A small contrastive audio-text model, trained from scratch.
Data: trained on babble in 24 made-up languages, each with its own sounds, syllables and stress or tones, from a formant synthesiser, 42.6 epochs.
Rows from block 4 of the audio encoder of a small contrastive audio-text model, named by matrix and row number. Rows with one number within an expert belong to one neuron, the router's apart. Each number is 500 + 25 x the weight over its row's rms, rounded and kept within 0 to 999. All counts start at 0. Numbers have three digits each. After the name is the row's rms in percent of the matrix's.
Before each expert's rows are labels from the 100 clips, of 14848, where the router gives the expert most weight on average: "responds to" is what is common among them; "loudest" is the band of the loudest frequency at the time of the peak. Only what is clearly more common there than usual is listed. The data: babble in 24 made-up languages, each with its own sounds, syllables and stress or tones, from a formant synthesiser. In brackets: how many of the 100, against the usual share in percent.
# router: router (encoder.blocks.4.mlp.router.weight, 8x160), inputs 80-119
# up: expert up (encoder.blocks.4.mlp.up, 8x160x160), inputs 80-119
# down: expert down (encoder.blocks.4.mlp.down, 8x160x160, transposed), outputs 80-119

# expert 6
responds to: /æ/ (79 vs 22.6); prosody: stress on last syllables (53 vs 20.6); clipping (45 vs 8.3); /ŋ/ (38 vs 13.2)
loudest: 500 to 1000 Hz (78 vs 20.1)
router.6 100:428459489573514525506507502496524511499488494465553490528488476524487500499512520526498521490508508486477530513520513487
up.7 086:530504502510451479494491569487522538477535494508529500479476488516524508529503482523476496494500447491521479473485427476
down.7 087:535487486514483499486472456483491495527483542458467494568469521479481520519519472438506496554465535487486496456504497478
up.8 104:527502503508458522521497547459479526493495524513484476531493521540510485497506450472484501492502503520493497452458454495
down.8 122:501530455517492510518470495487475538496472536495485505516454520473505529504522464445522483534513545498499514473480477493
up.9 102:494468485436510517467527493502471470516521509480521499535464474466446480503522492490498505542510525485466490465526501510
down.9 105:505519513460501482502510490496464507543526533476509492526484529473510509481494502454537477512451535508535497463492490492
up.10 090:499525526413538516484500515525472466494511485492496468526469474442438471525513497493484507551482535503486487493508491498
down.10 093:533513519472483479526521513517474497539537561486474492487459511473517520460477506476524488500469542539525487490506494495
up.11 101:473543509521489511472516526494527506511496471486523502525546518512523516512553515482472508468542452477508507501461482516
down.11 093:532473499513546504513490467487513486544540517460485541498537551471451539509538514498505509467522495507481478485506515457
up.12 094:508531521492532472557509496507513511531518514486491486532524512501510486496472500464497539500493515483537506513483487478
down.12 088:524494493496492502513480536456477487546540535510515477449470472500562550535497510510498498495461519566508477485519536504
up.13 076:507454515454498524496497513500492493519484491509455467508500481492464501513493483501505546495497519506484508462523496465
down.13 074:531495479505478502547519523497486502544513552480459521505479566506498542477514488475501490480486492490497503503497475524
up.14 100:514515493500510517502432522546533525526508494502489532525473489487513498522505526502482485506555496526463462500500509519
down.14 096:530513516522464472480544442523516469519502517455473504530507514474465523505544518510456505500492486481478426504497517463
up.15 102:505538470492480500516489494470457525518475519532459487482501490532526479495487498503487487468496485536511496475517548515
down.15 108:540524522470499536506500506495492525508488493521475503481510488500522499501553511438496456485506497531468443466482512507
up.16 097:476466530512492500487498477513535476500540482507508492508504482473501540525468551506505512542439491499518499554503512472
down.16 112:496533533481477516479503517490512493465444459568515497482507476521528459497440497545494498509507487533528505533518462523
up.17 085:479465497512493472513436533496514490512485491520481506480518498539472517487504542488494516501528497565469502541515466456
down.17 092:513545476503499520463572476506514454472495505517528511501495520476527462451485486515474520508536490486540516509501492546
up.18 104:484413494466518502448510526528464480508482516459480481525494484463450485500505476503487508545502531522490463481517488504
down.18 121:529483502484514507558525502475473492523541549450497502552476516452520489483497489491501479534465520476501521478516515506
up.19 094:507491515518530487507451499505509501510470501511476491500511491526502505472505532465479503472529517564491496516492485447
down.19 097:494499457517505519502536454514528487497498486478475508478545523477486487490495464531479505466555487464524516546481480518
up.20 090:525507513419532469526513513478505452509510522481507470533456495475485500510509525467505510514502533509491501501493505455
down.20 100:534549553466506498499476507501494511532560541517487505494484496490492498480468504502492490493455559529524474519524505501
up.21 102:509499511472503440515530531517547494513509554489490510464516527541553506473460526512535495462478484525513488526500518483
down.21 103:522515498465491488532459543481529525523540501505533541502444484523518524545460500505524505529418508513522479493540550478

# expert 7
responds to: rumble (41 vs 12.5)
loudest: 4000 to 8000 Hz (25 vs 9)
router.7 097:530508496478489489514488525481486514488503532500487490538478508507550459507530500495494482522475468511450497483496510501
up.7 107:483504510511517516473506497495488424512506419477507512497490548435492522476507512474493505554485523476502496497490524501
down.7 100:470558505516536481493519455530518492530509460521528535525499541478480481498449503475495477540532504473514534507493476483
up.8 103:557494497484566493495516506490495472481514542549489514489512481502518480518497511498530514467574513539516503524457496494
down.8 098:534507517441510496534486486533502500467489531517516489490473457474528500524503529530497483510520529490515465527472530493
up.9 101:481471492502484517513490494501485500507492497514457496475519481537471535535519526533466549497475484465479472546528547497
down.9 094:512497470503466506462468524475509535506483486522489531491536510515469527524495508497459517514500451488455457481495504492
up.10 091:481483513484476517473490509475468496507506481477427480496536479530464539520524528525452525522464492490495469550491498469
down.10 101:489522464477499484467483536513514493502466482551509498477537497508464531508502516478474496496524461507488458510512492497
up.11 092:458533505501539515479494489524479525473501497539511496553543507444504537512493542511527455530514505472495485547517525490
down.11 075:504481473478446514493502519483487498473456457555497465490484497495524550507459496460554472488497481495458481454482460511
up.12 111:500537470500489477453486448558556506498494522470542501486528487463471508533513498478496500481537506453521488532486458502
down.12 103:465527480481463506505534489518509461517476512506497512481523486475454481496502542535509487471551457466470527539498491459
up.13 105:518532475513500522524520478499484509541477512459494495478461528501520514486497511483525483487514499495468518510484479515
down.13 111:530470508518515517495472470494493504475522481496512515524474448484539459513498490503535472538470516529526520475499524530
up.14 096:535519468506540472497501460495539487544512509453527521496468501485502475482502509472492533503498496479485487507497452478
down.14 093:496499501513535463486461453489493545504520509517545506552458468493494518506502465518515535524458507463488518475534488492
up.15 089:474506487503468487451509526498491504494502508500447477488523438524452521484528486528469561510496551508468457539532493468
down.15 084:504535476510490496481483514520492514526475462520521535478488488446484513496485491472455500513543455496488469518531460518
up.16 093:510481506490518490505469522493547483504493495495565528539509543485519507502506511511532477525508463520486506496510539474
down.16 108:496446478524536524490485535475490497471501503529518492520481529501535506529501468493518466460505502501482507464530486511
up.17 098:528497503526507470504508466507546530523502548469500544523503513488469511512482494499523509497493492498481523524526507496
down.17 082:518486456482519519501495518525497500482507503517534487496481509462493517482486500524520502498528521487515511518486501454
up.18 097:465513554502493545511469501510529550510511461495496522508495514513506490483502456506518480535500490495498539487525505542
down.18 107:472487502526539530512501498500517507483528465501483518558495475514497456508519510509547486523521511503534536514516501466
up.19 084:541522498511515432475490500488496465457459498524514537515468496503509482511460510504519488489560492543449513499463504482
down.19 086:507471498480513465526519524506478510454504493524548461512502490495544472493488515499493520492488544497510487477515554484
up.20 104:500496521499509529512477502497493446543508434481512537491505564420495510500481519476537477567489506473515475500499516498
down.20 101:487513501528529500499520486539540474519497478501553585516514541472480494528459465512524477483512477476509529492483478479
up.21 103:550531504485508516491529487508518526530512496524470515443518525525504494510482510506521471445564480512487456499484494558
down.21 109:501511473488504478493522485522534460468485503520523519525525512452522454500473507508529482493510498481559510486474464479

# expert 2
responds to: /aʊ/ (79 vs 21.1); prosody: stress on first syllables (76 vs 24.6); voice: low voice (55 vs 24.8); /n/ (27 vs 8.4)
loudest: 500 to 1000 Hz (72 vs 20.1)
router.2 087:475585514453495491498529483498501515483519497496541488481459472480508499483459493479501513495485481473472517519507530518
up.7 111:485499504499484506517516496483502511544490475455506489484498524504516501540519527539486507491497485507480487505467535453
down.7 109:470488525473494472499525504488505512475487522507480483539496429539516415485504533549484483506465500524521511549545497560
up.8 085:503502480571471524480507486525534481482503498496478503475518531509514514491530506511447510506560527494463492540482491458
down.8 078:495540539477521494504505494537496479518506453494483441509503534496504447475539522487488527500499501491527489511501504512
up.9 104:519481543501487496539467491524478516498474553467505511471504491496534479504543497556451479492508522521459495512465499471
down.9 110:508494523446515493511526484537504491520513514467484505495517482475488439498521505489467482493498504502476522571509492491
up.10 092:493533529480486510523476488500469535481518500555474467558487482544446489474477508464469518520469495494516509492480484547
down.10 096:519516503536476476488526505509539549473502481545481498476548519516515560488465492522482469448488503552519498506493483498
up.11 111:529529463470472478465532507502527506485538499518509538461489508528507485494463502528507500472468534503539478492535486526
down.11 131:520481488516505543489545479504490437460508486500489474494548510466487494488521491533475512485542503459505472494514541515
up.12 097:517473517523516531465495516504464484505519526526489525522447486493473505481506482452474512523512512483484470468515478480
down.12 085:484486479475493511476505529483534486498489504532507504521532494487492511531476468516486524508493475516471448488520472536
up.13 101:504455524512507517481459503511496482523511502503470493507476480458484515516514505470490520523490547531481490479530505498
down.13 095:513484510495501484514528531483503514477494447509527488488511563494513462502498463495497494523492451475504495472503489528
up.14 091:477511536486537512483449493515500532467550452506505494521506504460441520515504475464529527493505486488518553527536493479
down.14 101:550501538497488497534478508500508516526547502503490494500492516534484556477491507509491470488480528542508501504481531487
up.15 086:542496503513531484482541457487481504550530489504476473423536461493499493502522483489482538477519501496501471476489522506
down.15 093:505506476532536495451505484506530484520479517489514504514562588518481545500520477519502501496488463473517504491465480531
up.16 098:515495537494518486509477521512459482473452475556486460534495503527521495434487481480505499513465529550523535472516478500
down.16 103:488536467485493514485457500537533499495486546470502541510516450418467486510494499501524487520505489467476484490496463523
up.17 106:550460548524532523489493474514515454503537529486464466519495490494474529526501521525503493515485542470533489502501468504
down.17 101:497466506504536516547530531519491456523522533458478491487532531470518491514532495501499493517507471460497514484509481522
up.18 095:516450483480474488477526498428490506535527512491515513452458498509485477525506502509496496504494508504482468446507506473
down.18 108:516478484517495514487535489482518477514489495484458525554563564481475552459519466533484481503525457491545510513489496520
up.19 114:570466540514497477486491517481505520499524531497444505515536544524465540525519475522501513501500491514511489495496482444
down.19 074:528478529472500498500522504514510496502491482514500493434503545482483490461549504479496449466523487488454498514470505545
up.20 099:489475530570483519451509476512512470507509514469497467544535490494461533503517547502500545558500530441513490502527499531
down.20 093:494459499547514530533492532498474502474461525495504478494468531512508487512519466489541516532498490491515510477486483506
up.21 092:511509509521506481506479522503484500493489531539511491504476465517468515449559461476503509508502520501501508464494481492
down.21 091:487503471496496520476490509501504527465469511486495535548484461428463496496478465529519501521497499507513493492511469501

# expert 5
responds to: /ɔ̃/ (72 vs 22.7); prosody: stress on first syllables (66 vs 24.6); /ç/ (63 vs 23.9); /o/ (47 vs 11)
loudest: 250 to 500 Hz (56 vs 22.2)
router.5 095:505492464501483519467514508518509484475534530488461480496480479473525471480503493518506501520478505457497518521517482559
up.7 093:514506500507523548458472529480514525497546488516506483467501478447453480507496461512539508526463543525482511501536475539
down.7 096:500496453529531503505462549522528482509506459491512510481524519499506540485467462484508483515516490493532509511479471475
up.8 102:502574509513522488511470515514500490487529489482485463539468487459508504510448497486505486573457510460477521490487480507
down.8 111:480517473498520481526470543501512495471529440522526524478486492492510501497465483458488498500509481525478500484484458491
up.9 113:517485521491511575531530515488512490516491502515520520563506541478463501518551481492476483472541472485502501506471490540
down.9 112:462482548512493514533518483496489508485499486486499510497548520514491513440533486522496491494512508495529499503518482475
up.10 087:527494496524489454492511468489457486495466514532483494499502504529528470480498535464516524514538500482479507481485507449
down.10 081:488538480453491514491481510497509484478493510466522525518485476486497531533504487503487486549438513500501505491533504562
up.11 122:534487504521522483470513465461478494521519516499491510537481532494472536500531485504489514494527538503546483508469508428
down.11 073:478526529487500485470488484540494520480530446524505484504503512467488482457488475451473483515525524479508515527504476531
up.12 088:484510504503520516544533466487491508538508507459469462510495501449481502483502489507476507484510539519492535503512548486
down.12 100:512509530498496483525477483474514517549498530437494517520495528518531497522474481514498493480492461496495522519452526493
up.13 102:494516486526472491496523466507503471507492533468518488562483533484488463486503510506521496521499503440481521517525442485
down.13 109:488485577501483533473515503496504457508520456515514505507492462509509517488528518529496494508503520514518484463533505472
up.14 104:487469476556511523473519467493506471530506515449507488474511515464524473506537497531535481485533467489489522528539489494
down.14 119:508465538509475496503464494487511508525484459553541523501506480529508491509503507550527470501465530494481486468533538490
up.15 104:522464490513500494522503488491477521542488528479513482548488537499480516524515515495527483509500493486515533487510509447
down.15 104:482521429488475475472490479471482523480483528508512499471510497521519504541472463525487543477479526513522520503507526492
up.16 098:530503500519488506495535469492497479509483514530522514539482539490476471500532458500514476500530462457525469520497490510
down.16 113:463499543507472521484536466519505466501494470507500498488546502503495514460556474541500481472527524496491478493510528470
up.17 111:546499499493497493468480505462481548490500535500443478520531511540442487509526484505470541513525517509475473478493480491
down.17 082:492549497510494459467536469507504558464496471523508506480531480518464538522494488523475529487510500467517493542475500471
up.18 113:512512503477545502488501489505502524492526486531503520486529493511515500533483466522473468418500536558557495511489528525
down.18 118:500475532507511517518459502479515532495497493516503521526519486457482510479498487519514512500501539503523491498550497481
up.19 080:527526558493486504445484494499507533527494499504483524491513494496502531492507508514465507492512488484491431468482541499
down.19 091:526528458509522504476524488526502446488499517490469463480484528500496501446489494460488545533513508506488506522475486512
up.20 095:485555471469514519472460509477494483499460505517510473509489500483494512541507503523500492499494482527495474483474496481
down.20 088:472515517466434492488453482531515508523438462527503508469481501487525499475432531492509493503521543539476485497525499472
up.21 110:480489500513481455494521489488531511521492493465530509508534533497496496484499514508501495473493475485499529514520465479
down.21 097:500503501506506512516482530475489514496504498541524464521441513513527534544442513465524523509451512494502522444523539519